Weights of a small image autoencoder: decoder activation mish, trained on seven-segment displays showing three digits.
Rows from block 4 of the decoder, named by matrix and row number. Rows with one number belong to one channel. Each number is 128 + 32 x the weight over the matrix's rms, rounded and kept within 0 to 255. All counts start at 0. Numbers have three digits each.
# convs0: first 3x3 conv (decoder.decb.1.0.convs.0.weight, 96x96x3x3), inputs 8-15, a 3x3 kernel for each
# convs1: second 3x3 conv (decoder.decb.1.0.convs.1.weight, 96x96x3x3, transposed), outputs 8-15, a 3x3 kernel for each
convs0.7:126116122125123136140138148135136140125124124113137142137146156133143094123142118148127132164161124102078116190119116183099087170156162146164153123162153086123134112129169141152133096111184173162090100134117130136129
convs0.8:131131128141143143145152147139142147129125120172173153132098124118095109098151160109114133164072125177115167107091185135085156081129110138147126116118107130112109145087111153112103153106140060053037045022053152184204
convs0.9:119105099117105097157149153128121137118122130115123127104098158118087156157083170146127143172136175133096128107172089108133052094137105093102112109125128130128144136143142162109129152130157177117131137016128097113159
convs0.10:139119114145132134142126119132138130125119107116115114145112145010188184088151122191172129150122069166167112166203075067173106141183179198154143155116100143115111093128173085129163095173147116132184050095125172144150
convs0.11:111123132103097121119134136123128109120110104105103069162137140075183088142154084124094108142176146120112096125078070174232080081179084065099092081192128061111086106124165130089150165124134118101133104141142137116139
convs0.12:103105104117123116130142141116126142119119129135135140175165107153161092118172146179138140176124079140135111181118127155145176137160141113129096145161128124138137124141122165168142126180128072050082158179071044129188
convs0.13:124132130119131142131150160130126121117101107143134127103118115131108123145042123149090085098116151129160136141137128136101097146121090134156160122149144093107117172099127219088139114077161146098105131142143120069145
convs0.14:125108117130122132127120133138134129154137133139116116160168146112130127103119147114149173131190219136118178153109132169129174108115078063115141104135146107135138078118084153132131121090100123130151078115110099145143
convs0.15:131132135129134137115127121114134124120139125136141129090136087083132122109088145186114121138092118101086166090162188100112107130117136109140139089106145119152187153156195153064088140105105144212171134192130164194151
convs0.16:098095097102099103118116118171175168179178180221220221122146110136147126149163119120131134107111097125145104133129116165160144121131112141130124154161159143150156116124123128135136134159161160146136159165166157152142
convs0.17:161154135124126113112118102144124093115097068129118087108147121124117123173138145118071084144102112129086128133101199173164230135098122128103103165121107170140142138173126135151171119154097075088096156210137113181100
convs0.18:132117148125104125131116134150130140147121137112101130112154140157045111129146169133156137124169120121178141168067180255002084240169112123156132141153123104111127122079184113084162138084088110172154086134177149122161
convs0.19:152140147140122122127125124120111107127110096147142114130113163122100115094125125129097102176150168123137148050074164014057163014099130091118143126111152141116140096113172148078098127166133113138150013057110134154110
convs0.20:129124138126125133113117117111134140112126121106107093114139160182098102135087142075092155107138140118168168125105060171070000178163050133126146122126168136138174133140123109101115168186154152129094135084070146138154
convs0.21:123124120136144141135146139120137138123139132119135128120121118117090078126155156171146129160183128119130108126119165119096128119111132160145147156144151141131142095117128151134151126130112098091112159180176078042060
convs0.22:130121117130116111147121126116125119129143134155156145170144123106114160132120162133132135138133137156181134133172156131124124132104104113124141098101131117116112074113179110101195101108203134141140160101118120115155
convs0.23:147148142130130123121126124145122103135113089141137120120101086127137067155214159138098097148150103167169165172150191132145176092109178116110101140135134135133136129126151113089056105113133118140164097145118101160098
convs0.24:124130147130128133141142141118115128119101101125109121098127110118075145094096148082117163162131119121075063069140160149111116103078084127134132147138147111088101113095124114129147139117063084074080141186095150144052
convs0.25:124122116111115109130134125116110121112109137141143171073085114094195120081127106150059105194071128220161160124164115170145131133120201114112130149146137128116074136171164129160159154151054056186166097127170082093152
convs0.26:143122110127126123124134143095105099143168160097135138132076106121190139149080121134164097070090155147090122182215000022255098000121214135149150102117143150128106170082070143160117096221189111132103099138123121143128
convs0.27:128100089148128115159145129135134133136139136132130135112108115147142190137119141105081103166118126144136144132255174093133129114113074106127153123124128104105115144146115102105086140171155084102187181155140096102101
convs0.28:116146128147177149129146120162194178146183155134165141058144119117180124099175127132148128143134135102137128127126137096062104116114131173148186133091141159104148132115086122148151141161158136155094171238184129130096
convs0.29:103117139092106130106118138090107135122136155143157170135192160109150076176137048188187183165170102110120118170132134221105152164090098097120093113164113131185118070121181120088167061058144105115184130109053143148113
convs0.30:144137132145138127149139122103105123106113132102121136175157153122132114121144158132170163096067097106066089097091069079053020048056027096105120134147148096118109097097113088119154095123144141188149087139107133178162
convs0.31:143141122144143119155152118118124105125123117089076083073140123123135090106192123142131128135141116133176119147117160146101126088099121136125115149125122179118114105092126133125169119152163154130082160228175184182116
convs0.32:139136143130129140169182179132140148122123140121122139141071118158156136142155121085133144081153145154160108121075161171108131160131095117113091115140110128137125131135104074119090090135101161181147156183127113101082
convs0.33:100103136121121146128130151134161170122142159152157151163139088148134151169173122162178125118141120073166086151201080150184148113134142117106139146118142167111131142099111101082130148156149028065115051079106153172082
convs0.34:151140114139135109141127112129140139115128124102118124141179123141146114130151103160111150151078146160056123062064078110113122091097094114136141090150137103165170125125139125123117095106143151177098105119068096104127
convs0.35:133129127134138138125136142154141128139128126124128132114169083164171108148129095140158122040106127114164120090160152053125164098157141129095094134103106172138135183182180118100092155139099212161106153145117160164170
convs0.36:081096113107119125141146141147127158133117147136116133140128134143166132108165113102108155116135143092127105004030074069043036130182117157131112150117115131101127123123108146151117128140115063113122136173111067117165
convs0.37:136147144124130123137137125131109112144123134123105120157152162159144128125165088148074070156153126045159125123161093106158115126131040107138129123143130132162153147148099111107042161135107127080092085028053183147120
convs0.38:112126133119126141117111138147133119113119134128127123104134121032241180093172111150153155112098115098121140148074071114132175164195157101121123123133127128135140114110099110158120135184138097078029230209088151136091
convs0.39:155146138138122114141117106108120155100112136131148154128136155126134116141162135138164142116092057166154131159143147185105031157151137114121163103107148094101127113129163109118173115112173146175096123137186143181135
convs0.40:129137133116123138116123142140130126125120132149136133115193131082161105148190123129093144166217175084158117174129136255211167121090156150145168122115137112106136092083139144136126137120111082077148106131141147077098
convs0.41:143140133137137133118126131130107137133102135120103128125228118096108113095098087156122172131123134170153133135141090134181141141150095144116109166139096149138098129144104112104121081097152128090092140176025188221086
convs0.42:146133135139119134136107113115094120134113134123105130112119144091152121175177121066123168127134149115125133038044122044096127161202146114129129094126110116160140168138140168121141177093136137099125147080076144160108
convs0.43:103099123127126132149141143137131124121115108123129127151074097156104141107188191084106096135133112093065076149097168151100135197160068087098104134141143142141132110167102102137100123150156192143066094064132132101070
convs0.44:139147158124137147110112122132122138129127139133140132164068114167121154142055127087129115149069077169102165146105110151076043078035027120126117132147134140163149128084152118145125127143154147156127120094053133146147
convs0.45:121105100125120104139146135133136130123143110128164118051082037123155139160167123099116067156150159132142165105148167178146105132041056195142173153103110109096103127203131144184154099141097169144094140134089105103105
convs0.46:137134121128130116130131117110124128112124133103110121045119138081214132085166067136160105111122089114098098177091098149106144160138187162130121144131121119114098113157197133102139073125134143130133208148118145121122
convs0.47:145132127134123122138129130125131132129140147123118124181113155146212168108188122147161118104118129118115117115098121084038088140061090159127150158115102139091075113137164136114138164157114094121128147155077125162103
convs0.48:136132132138135136153140143126122142124132151124147147076154225131124200146095185138125129150153118133130130126175180136015139209125104164151146124138101115140105085165103165161094196152144168165129089154111097168102
convs0.49:131126128123117119111115126096102109108105115137125130072093147121139151132121115101100110102122163093137147139126094011093098023080129149137114130130102184184148148138129143150134123114075126092126210110103162119154
convs0.50:138127132148133135133115118152150116147137108138137113106142171123163100170163098110164090103119136174118084118130137072082033125137112140163153132161136107127091155128134125123099097091164153068000147184167090170176
convs0.51:138121135133117128140123129124130110135142116131136124122168069217231087151186111178203170184212135146196124087066170147111113127131117135113117164133137159120124119113185091089125075108188133113098131133140094126124
convs0.52:125115111143132134134132138150148147143145138102094120150112114139120149091082106167098140136117131045183132118113137000070097062108053128131124132108130108116146115192129083108116143143138086084097199122115062099107
convs0.53:144143128126126118118118118118128139101130130117137135131182128157201110098124164148107127106055147055000101113124081173111106161143142099136120111160146110114118145107043141051037106065070139153078159150117116098135
convs0.54:139142140132137138136138136127140146105118123109122124171179117094145182147124100146111129152119119129107139233132093164121179127060111150134142141134141147142126134118099086088072137127108114100087115086094152127158
convs0.55:097120128117129134113115124134125133102093103105101104118108101119083152162144132159144126143089113128123123159255178172255178115193120135155147116129119130139117126137145106130118126159136090121162187156096143130140
convs0.56:139148127134138118125123109114100097124113117150150161137116099151088127139094136145150165131098125148130115135146107057071094113097138117129135144129139155146145124102079154143108129128129120133116115084081143103093
convs0.57:120131137126128135126131141122146134125142123111120111113125103161120148079142164098199162103148149130135123127163208148130162110115175125131128111113128099112154136105082084089132150163175111119120090254183198206127
convs0.58:121129132104114128125137142126123132132137144139150149112106145129140185127169115138137178140139165061100149111188130113088135031029153130105095174158123148131115098113119093102106094074086109150172144202125108153113
convs0.59:118118126121127125122124131166131132161136137142117127137101142115083124125126119166095131102144134118163145128125121128200206138192175109122127119110122129128132104108140166144177162103111179148220099035105134152141
convs0.60:117143153116125116126148136131122135134131138118124118092088127125136147145175102119131086122096106159144125126144145102068116190000074106115100133132103158152107163148147113129127120123115138165163156146127175136176
convs0.61:117133136117135140140153154000000000000004000000000000114124143139126136075098151111159127051077084146179155174127110182184150168145122134142144130143157089109109110121106150144119163131146135119099144109130148113107
convs0.62:142157167135135136110097085153141152123107122117102121091132107118151115135128116141147135135129127145079112096125113099084135075092123149144132133108132111065121092128107109191159137155128103142142118179137103118117
convs0.63:118121135104109121132138150180146160142104111146112123169120158110103188137113220109181126130130114158135101148095139241124020133212119148129106140150121105108085104115094123158059161146096125091095130105137179170213
convs0.64:104117133114126138124141148124119133136131147139135153077127151084126128108125140096171113096141098095111097123093050072097062117101052124134124144129134166116116126119126138091110134108112102115123108123153136130126
convs0.65:116121128122129140127133136126129128123117118120116123109039128139154159141131130164141151140133132126142085109140142100102124082045132118118131141129121148133099131097163162149138093144109119107142191181129177146085
convs0.66:117115120133134132154151140141140140139143140114132130077121133023152103047244126117158111163169108130094164145124143129110100083073088151090104146112131132109118134109095164114125163086127099083134105168196130215214
convs0.67:129126119157153147155153151136137135137141137122134119157161132135116183086099142088095105110078087167157184147143122056055059159086082144101102169129137135121138135098120085132144126152123179152138130103092061065138
convs0.68:114128140112122135121125126096102082137144139130148145168138132137109097127140088143198127112145115073131097061113078152148104130080116119139149127144131138138124158170129118130116121134124179167150099145109090138057
convs0.69:132127128127124129132130135190169171189166169181161167133125117161124097138160138120122078116139097101091074102135128091101121153114124000000000000000000000000000159160162125132132139144127104107122092113120106081102
convs0.70:146151138127119117134128137142137130119122127127119115160123155146150139150138129080092148142122103160143113058133164136105168111087154133174156102130114092107097124093140112122144111097132109128160097108101144126106
convs0.71:128135128138127122147128127121136139117129133118125120125204081134178107144166102133164114109146126085102100034141069058172107110138155121154153109145139111126127119140145144167163099128106139083097130125139126097093
convs0.72:127143123121124111139140130138120095141134128125128125140167149142169129194141124132133112161128096100135145112169115091127188113065148134126106149141141150138149123077142111107101079081116091125126147165158116077093
convs0.73:138138140141128119130115108128137126118128120125133117092157117083116110165136140117161167149109087110059146041084060138131101107100113128115148114115136104117133086119121125196130122123137126162170140135122141126134
convs0.74:129138137133137151128128143135138109154160137138149137154140098111098141099118154131075148117111145097124120103081150098108138089064063126122084122127107112122118126163138082118122132138084163106141164088148102078135
convs0.75:134126122123118117101097101116120132113116124128131127108135128082081106150143133145143161076045089115144144130135120107078163204213177142149147125128122112120127153159149130136155125128148161163135148163092113075097
convs0.76:125140155138139164116124144147131111131103108140129116139103136106145156157177146071164140154138114086124114162121166038081188044097179117123086151145111143140157138152199123096124142153115104122165191160107157136125
convs0.77:129133134132132135131125126130138134131142136122142138114124136158194114207200081110094097102112130117129138119135094084120151063123158089147149075145162066142153105109129120132121137121118143096091160132097146159128
convs0.78:142147155128138149123130135098127123112131127126131136141115073096154148123191141220144144080006034077061105206126108159159112151171139133120136107103126130119153136140104133198200111136150095180122153175121153183138
convs0.79:152146151137137136121126115100115121107120109113119105141117149209167133228194139099135097117189186135163163110155211145033163175124113158134144151142152126122126128145135135149120127145130094136157098150148085135164
convs0.80:129132137130141149132141138128123124121115121127122119171147177175111144162132133102101075132164156103137094149076131162142171142194154097114120122132141135145150093117186097097165050175154078022050122200212140142109
convs0.81:141127140124106124123106130134118125135121126122124130116156147141143101086123082136168150141176152208229113072113080069135105057145106120155158123134119114113084119140144092110103088047081097107133125136124130118101
convs0.82:153135130151142145118110117112099131126116129130118126089109112086099091113152115133063102120104138090159129105151171117131102116095046097090098129125131138137138167122086151116106145147092049049138168125117122150224
convs0.83:117137141114129122130137128134146139133143134129136128113104098095134136122122087156123134130119128110150110099130078132143150131101112129129139133129141139127120040144166053143182123157145105119118103103128153123142
convs0.84:122127144129133155117127143135134119119124105150164130135170125113143095077134153124130101093157155122116123099149124074157084091087096147121119136122120155154151145095053133097145122060166098105157095100123105130137
convs0.85:105116109117114118137137141133118122131101107143121141137159112154188065083183122135181113137190144121169137115066165175116100141131154152156142132134126091104108135111124110107196111146217060064149069111089123196097
convs0.86:111138147118126138108113129156152141138135129143135124155149152106163210114169140150109165198094093167131102065091238049045237110050129127160084122166086099151089133135069126126105186172089089125143160163144141140155
convs0.87:149142147127111128121104112127100117116086111117092120099137148101113114173099115164150142160130157179141166125156161094098166230156092123107091112121121099119124131064152209156170129181202062085105131160148168168093
convs0.88:115108118125113128141133142129120101131115106136122127099091162136072169120058139149016107176064065154162109157163206087050108120090171136146116138128122137112117118135119113192124124184125103124086148165115156149097
convs0.89:132140147117116122119123127107109091125118111117109113132104147143150145115141118135172114097129117095102110147142124163162181161172169143143143132130117136121114135132134119087085146123125106077102077093109078092122
convs0.90:123129145119126139120127131141134100148143123119141132175195097123099132090065134055000084099037137152113151168128124080051100061085109153155147130137124066082085131093058160098075176090097115107088094136177119122141
convs0.91:113110119129128140120126140120127132133133129111126123139088113187063106194081165160134147088086125068091091081109069057122133054115112138125120129126144110109146140134117155155131109078102055051062105128157112096103
convs0.92:142150164119137158093103127134133115132131104140136121119088091063141166077161218135095179093039136111059132135161118092180148124131072153107111144118125149132135124161175129095146149114137178216055005170158030079118
convs0.93:149136138106092097101084084160162168186171168168147142142124083164138094156095127180138140142105096115103112106116125107111148125124151064066073119130149128138178114120137092099071108119098147035087169131140128095100
convs0.94:156147154155147162101090118112109114117131129131174154158162111162115115149084139155167128174188141134119087082120099096107114110066128069077088107143118139202196155185125122132086108113148133074088085104159112124136
convs1.7:132104117102112134166115159159105093133100088172116119099137152093116159129133182139130174134099133149147157164134116174169104127130101125136170124166182077114137071109067095116103150188166167086069181108083163134102
convs1.8:143101127095052099125122110120102134153133158111125143150093117095048086144118166102093132180189202157116122103137150123109109167124160133096094099133143132114100121139124054070082144138121065112102108075128161142166
convs1.9:125106083176255167135188125174109085136143165127142129144147158123114155122151104068121137108151102133137101070161113087145143132077151140113166141198063108113086153180135104094150117105156141140154147156134122125108
convs1.10:195118129155132116116131145116134168103105120158139116074117147110160132177103136150119064135149103146095085092105103160164104107092065148170154148143121104130106095102117158106147137101095099115101153134158114167140
convs1.11:103134110123075116112126113085103074056097078041103036121117156122158114147103117127133143116163111113128134148146128096112125138099129117130130157128114197141186152161124088122121113120127136120131139155141133112109
convs1.12:139118139154120113159114119117108084123112136153136109080140141133067094133102133147150130061073096137146171110143174167047085160129082149093129196157178152103143077113059113147147148147084119172126048135172143078079
convs1.13:131134112151160134141142122152143136154107092122122131174110149121123121190175120129150105076182135146109091126105095161133113107145146095088150054129139067044127102136171150135129115032069101143163124130133173173132
convs1.14:119127073124156073122146133115108140156121140121067128103090140077084132117125066100013107116038103139109139106170126105147104092111114124126109141159134062140128043157144069157170106131121178110150119053113161091106
convs1.15:147101114106100120130151159146126149085054113110097135039140180152133183174070132138156137114100130163134111163098152121091130117161152154132141186165127115155137131201124146174134133126139095061104149072121163074050
convs1.16:146146128159168145144167167000007013028050052000015028151132131146105138151109127113118100134144125126148123123131123118133135121124132093094101107099128140137148140117105137115116151133126144146129120116107110119118
convs1.17:169137139145155106127115104111120109127168172110145093105116104170168100185177087138174099165202141143110126115175141089139098111171168161177112151142117142125114120131112109127143081076129154109084116121114156122143
convs1.18:116126151161096165133158158128115120139117156138146146170165108187166168141162112130100109084103151166097124112156117130147025149185055110144117145124170098106165076142124195153100133141168100116143110113165127095095
convs1.19:114152108103133157110108143130125119103154145110128154109170137130160109169192064156094160115119160124144158145110155126119083142225110160142162114094143121148182134077102113120114115170156158135113119100162142093153
convs1.20:145149168124137120112116123127131130138124105127113113131147153152121132088145110112136091090200142089175148157119124113094141187117179103168141123150155124103080153110122151079173127112129121157131132123123125155146
convs1.21:155156135121110137114118082148144124120110128166159103121161120162122106158111120146141134126118133147115140112106108120107099092079086078090119108149141155113133176178149113142179110097144139087108185179190117143127
convs1.22:076143151101115129124125146103121087128114125131093142054000143029000118174121111138056090173092123144113115151119142128117119112131132114140067128134125126150126177158143206140149155126126113142142129137127143124105
convs1.23:141152117132135134151164144148101157159110131177176172053087135137139173143169104110100166106117111089146137077136089097158074124122105144136161153113128094125141134156160124132172142109129211079160127116128127153167
convs1.24:091114107107175178125153118147089118174103140154191121061160160124198158140141131070144116088102089129084108160080160159120118164140143153134117115124139127060100149144173169101133150074098119147159106064071163124110
convs1.25:153131117124153136132077104088120170111115102142098119101171175115190139115118150097138057093113098118131167101128137137129049140152090137098098126124104095143117138130126087129095043117116135139193083030115123102156
convs1.26:145123084141149094153154133130132082162157099109092119188197120190181131178194080101109101135153107096133113146139166149139174170137149158090126109064085127103126093098105106110149128126127117113143113132111119121142
convs1.27:132114135120127119155164121115113159109115064135147117205214127058040114072054167105152089127155105095198075184136108169101121123130137105100135156122150076140126151128126157112150154179146175162163133108115138101123
convs1.28:134132100164174147099120124117072144068049105102096129130132121135109136116137124109139145087134110140192151171107140080070150129084125065151173118094136124073111080126085121150120096165125117171104057167071090162150
convs1.29:123140142132107124123137125122084148135099152111140117162181142173181137087086102107093102075142084085112126141163082127135095126086160185184160125161126142144143159145168158114127172133131121086116141117121107138129
convs1.30:133155131139163110114113109090110120087083091100072114126097125117120132172139132150147122149116084104081054133104158146102145159134143152148135123118116098093111152121132159167097125130075138153130108127115096125100
convs1.31:092085062100109107096089111121164155171216191104096111132078139144111136112130114125149131123157155109135154134077143143136091127121070092185092108230112109181109092113104107166129100143127117077068083106096103149112
convs1.32:111110064154133120139136099154136147118105088118120125124090103114169100116192122096109088059133122102116112104162123142138104133104141118167140145147137105061087163177133174162094113151080141141132135144108133149114
convs1.33:108165122077106069133180149105112130106106120115110152114059112135043126161052094123182188116119182153086131171119152156108132105054129109146120139196116128157140110146138126104131100009083172155167185100161198124135
convs1.34:122135143158166130128104119117132134112115129145104131137124104133102082079127168123187130113174171136093140161116118115092119170090114180228100121162136117079165173114115121093131145100151146101072141118118133108138
convs1.35:141175123132142074099180162140146132118148076150122110135087172110068136121133144143099116142181185122134157130161146119115148080100145121158150132176112166164189052085062076165158131065115113154088146135126113134158
convs1.36:122120131120153102111148163135094163126143156154122128114114143130116147097132146126168128152168156138112125151103121180106139147156105090126128098164084068148122147082099109080122105142147109121086115156120120181140
convs1.37:107123109160167142130109095136121114142119114159126133154108142160112116090022064093105135127079064149117100137077138103089136119141119111053106126081092143091136143150190168139163133137167165070113178150125154117147
convs1.38:097101110125171119149048100128108152122154155120076119074121096154163077110131055187114105133102148109130143107225090151140143129074131132142127132106191130119118110153143096085163126119131130161084065125144147131147
convs1.39:101160166115114167096125186122156166133125104145104148121129108135155137121157138131143181098155160094120106142126142155135113122085118101141143094157114121131076129126132068154164084138154146094137075096128082140203
convs1.40:126132111160134132145107098153149122108158117130119114188139070171116112118074123115098074121126118121102123102126097038173044085165098125152134161168101115108076147125137119169175111164177148176113151149059118168141
convs1.41:123138134148131185132147121125130166123138142122152143124128146112092161121090112096095090145125126144138117147077171143082140098134129156102154114094141165181151118175081120163090154145127120172114116121190109094099
convs1.42:129119130136152162128108152142138167133105119130113135135134117176138118131139126145159110099113147142145185132082105136122154186142147085094145114086092099137122115130111107124157090150136129136091115172123117107110
convs1.43:134163108159107137144108132119152179169128121107124138080077123124104153138172153144131131104136163113182149117150147155074122163113100087135106140145123148170172118119105167190126104148100100106136105133124136154086
convs1.44:170173124170165165160164141117126100153174128162114114149138082134150146121073122131163120159159146131095121113080114176078113111047064046111132099152089090102091123105129154087151116054108161197135095059074121055164
convs1.45:142175147130191177116128139083104144104100129118114132111116079159096109222189100086120123118140092118119095124166151084161127058112097149161095171192134116132118141109122081098138078180175097143088131149100097156100
convs1.46:100124152163154139124125116130158163148139131130125151097169158158163105112118128122121161132154100152156134101127090065121107060148160124093168100083105168115098138115141121132093097077106139114052117191125110133096
convs1.47:127121115095124116121104108119087074094123074154112093102110152101141104087132148154105146189140126104170128183130123194130216157110186147042110074095171161124152134117095079153192104148152081096155192132182178081119
convs1.48:145135137121151141125120115174153134123175174074130116086152133053138150089159141123130140111132129090117125167160095178120101191108103070163104131151112125121163132090076117099137161159180132156138109118138110098152
convs1.49:146122136098167150122113140157174160156139146128145163133121127104138137100123142108108108118124159159185139161143132134154155127140110176124109145140150120085113141132135079115132171120106093102104121164128117072112
convs1.50:105112160109153134102109128136134124126143157128111128086089123109143145103098126158127138136163141150175134113164114124089139126115154153154189104087137096144091153130086047159127117117088137145106107230118090096154
convs1.51:119092131130130125141134134152142148157110143105102124116088149176090087125128134103085079094078076042039000142139168136103143169099124153146094101169136120147147138101145180143154139157163178155140166147111114138106
convs1.52:130143116152151140139123142127125121147185170106167151119195187117179153041144127147104076135128121150109131170131119157160133183097130112120112105160103068096109093155160163158137139115121113124117144191167148141169
convs1.53:133114132130148111092144133156165137087120128106149137160134169093073117000000111147120157131172126137121115106148108140080114146088159110136114110205156116100116205162112125148134124147158159154170103155122136164105
convs1.54:091139098106134125120132133111146122132132154142141162171166091145176121089094121083120144111102175151149126163156130149172102076090088103096094115138121176108066122166117132127070159112104143170156151100137138105172
convs1.55:083137147134135131142157154125138169103120156155149145118154151096121142103148119121096118152136148076155115082079160144145096119086080075114094128117123119088087133134119124109136101119130133123091102123145141133122
convs1.56:094100095090088090110108090009009003005000006000010000131132128112127127159147107139129120150131154142128152131118136119115140103123140146149114107124125171181155154129137158160115146121120109117101129140135121134143
convs1.57:139126137143147155146106097143164150118113158158126107129091090119111110119181139167158165124115158128127115155083129118097110116150164154116152187134128076144174149121093158141162088115122061168133109174085143109090
convs1.58:091128112128104125154149158111070123116103110095067116152156103134102081152111175131130169105091123102096113112121163208155187195174165096146144190195097146155159117146188158151167130158143206120112137074119125102115
convs1.59:173101077132142088064150109103144122154102073115110125120098039150164096154177144130126091156145105156131093075128127064157124114110091196146082122184146086131131174156113132137116097112104115164143110134113101087110
convs1.60:125087097105118115155172158104144140107098077148155159034071125060095152150174136118097081107067077116078118181180097081161149112160149125098109164199182056100092107104119083145179079146121117066082170088112164100136
convs1.61:117109109105106112111101106000000000020058034000018000121094154108096129149121130123152137108144137116135121130113129114092123143109128174165208134149169150138127117096123131116141131141154100116126145112109130154166
convs1.62:144106115099120125110174078129124173145129070171131114152122115097115137111165147106137135130151138140127109150161164144147116105169149132073154092081138103119117170086141118092150071120158170092134180140149139158100
convs1.63:143105111120140135137145099136085113101136066045143065097095099139168087126090126080110139073206137076145120124121128139091109132036122137176132088116102154109132157139177185153147182168167144133124096136089113122078
convs1.64:121137165106145139147146101104146094148150149145137096106124121109151119070114092175125140149117180140121169138162122156106111156107146128154164106113146139142119142125118095128109127119093138169087107111084099159147
convs1.65:114094132141146151125088109124159123157152136097124101111122124079107143107150150142134148157102144122144140139106126159146099124143199181172155134112164131155149130102070127160127138165111091116128129122070130081102
convs1.66:122103125159151072131088128140116141170125086147133094131072158186102133102051160093139113086157149120135104138114145136165170161165203170104118124157095069106069093156109120152078174147094128094107115067108135083129
convs1.67:113133093134110140145095137103125170150126115128059144144124111100132140130115126142135113110141109128151185132126118168156162107117126143125167161123120149135120110105131139145134112101176124100113087148195144136120
convs1.68:118117141139138146139164115071123095154165117156140151120155090122147104116153102147134159142124143162079129140106140106067107167125166151154127091104096124130128174135151119098114093119148169074164144109109104089170
convs1.69:137144103112143138120139116148133149136077108191130169156079096159120113162127098134139125169192148103127094079102076141198164050117091068116039241255255096144118099111141094155116133190119159137148116112092136165139
convs1.70:154154120133100091163104126169148139101166103147137157133095130095065115060106133099131106126164149176109128145126127115119120125128139207110127118089112144090136155197098136109149160096171090174145105179164132063127
convs1.71:127117166139152177086080130124148190149145149134116134000000064119109128139103138198217213166145174183147174150139118112114170123107134117159112081128111133086108078076134130157150078113107158151156149139112106103146
convs1.72:125103133112137126090115103121115156140133122134173157131106103117088131130127131086088098097057119106162179081073148156170130123133117129181115096109164131130153167072079116083158104123161099154112074177072122207091
convs1.73:137127118105110106125119123122143141138117146078116151081126111118216190116216172155152093150142108116085112163151132121099127108171170130122091097095044090111135089120144138079049106131089125075138146094166178061112
convs1.74:156137130121070079139163149124157117125141135172149112123160143083101173107107138136163139102115148076095163122157103154151106124168152154169138122123099142151102120115143163116132149094092109078103162109129102125139
convs1.75:124148128085080086116135125080109134143163158172171162128133102111120157175137135165180157179173162099104083137110082160149144109119101121117119130124121137138141121091097120136138140095086099068115114084099176145135
convs1.76:126116103150143131070096113155107120128078178119091150095103097142144111170155167160159136116106152100164168146153161186158096068148107096091121128130134134142119115129119118181106089078107122120162125173139135137115
convs1.77:123124129095132116143089131166117158128096116134137132085084095061162180083153139186167154179141115109175144119130143199085142170083115140101170173181133145136084142157158124140071131141049128190209106164135124122080
convs1.78:160102130123107140160114128134103143140106144161138141123113132114116106141138101141140147160177139121162142100082103139130144149147148096139150113129103148102123143139178172150091156134106171113150105138125088182139
convs1.79:123102139127084072139172163149141175132120124104139179161063112128001067149207160069106081157135089092105083092133081133140088125159138101204139107121164093134083145122118087104160151122120141079115168099087107132165
convs1.80:112132134165151191162133122127124159149111141171169134103134104113098126181161100123116133093118168110173155111125071093194112101123070081091176174111180105104126110148129186077138122087199142172127127178086126108150
convs1.81:130121134119107124109127133139137133170133136126105138150170137143158141126150117113141097140166138144099113133125129139123112125153129110105128101074126173126139124149103116125149133138127124146175104099104107091124
convs1.82:139155132083131137146148128139149119127121126190162170149194115142168125107113143102128054130088120133114140126108135089141118127153153155118059138096091138137156161157128162088168130101120155127096086063125157122150
convs1.83:157125088157161129146154158118112099132131101142117114028000000168255143169255187098098040164145092069038083121080076150107132136156141097156125162137140134112162127127128127057093128086129205111162139094089147128131
convs1.84:143137125121090121154131109119068113109072080104085080096128100118180117055106183091076150137158134155165107101139171129157145124147158160181098194209110181165164060118099178183096150159156204233169137076109131098095
convs1.85:142143147085101141104103152165137078134154127112121132183189147029007074022000110149093135102109130123144067127153138119155130087122118111080128097089128100160088110126135123081110087095090111150122162155136146155138
convs1.86:119146139132126111138127110142135120152130119105135098140131122164129108159154114169113095145104086192162140092113131137154102133092148115161144127161196149134169104136142082155129101099149109166148108177062164137076
convs1.87:109159147113135138141135127132160110120120121144146146143177136117113106091109180098114053082126131103086069139141140128107121131116169121135136177141132128125096122132118161146145110098119186119150111129124144134134
convs1.88:122128083115164102109173122104111098147159084131146124135178148097133107083082152137084173153092125173128164117135133113139156142064123132166130096156092113148071085081085145141125148120158159100098152090126168075174
convs1.89:133152140149126153146152148049050058110111109045079084117112119096132146114138133117153118125161119127123104143114105138125132128125141127153115131160144133143120126132135126149130112116098126141121132156154094124147
convs1.90:134122113148122121099115090129164099113110097133128131156255159149229153089075090079122067147148071124144123112149165149161134110107119105122141075160153087138105109149127151118148096105114140133116133152151139151142
convs1.91:122101118107125117100122117125131180132099113143119175134145052104160101141148120148153138147137173148137152127125114148172166108116115119117118113157177058129103194160134093093089118121114070124133127093027115133160
convs1.92:093153189106134122077099125175117134136161155121121118044094144184114128176135094120096119168131136162198124121130152151151181077079158092097118183110111112106114092162155121106100093082120092157144131068167168150106
convs1.93:127160096152183155075082127113087079125131108114074085135114123120113126199158097107086134192160147168143178123121137178143111123134112091146140115158165150157193129131165156139182176137161090109160097083115094134143
convs1.94:080150131101082088132130108075053123120099116169142140104130121072141132142160123130148161147143084166118163162174192180133170174151145129117079151154113124143167101075114160143148153107125160126222138050108122154123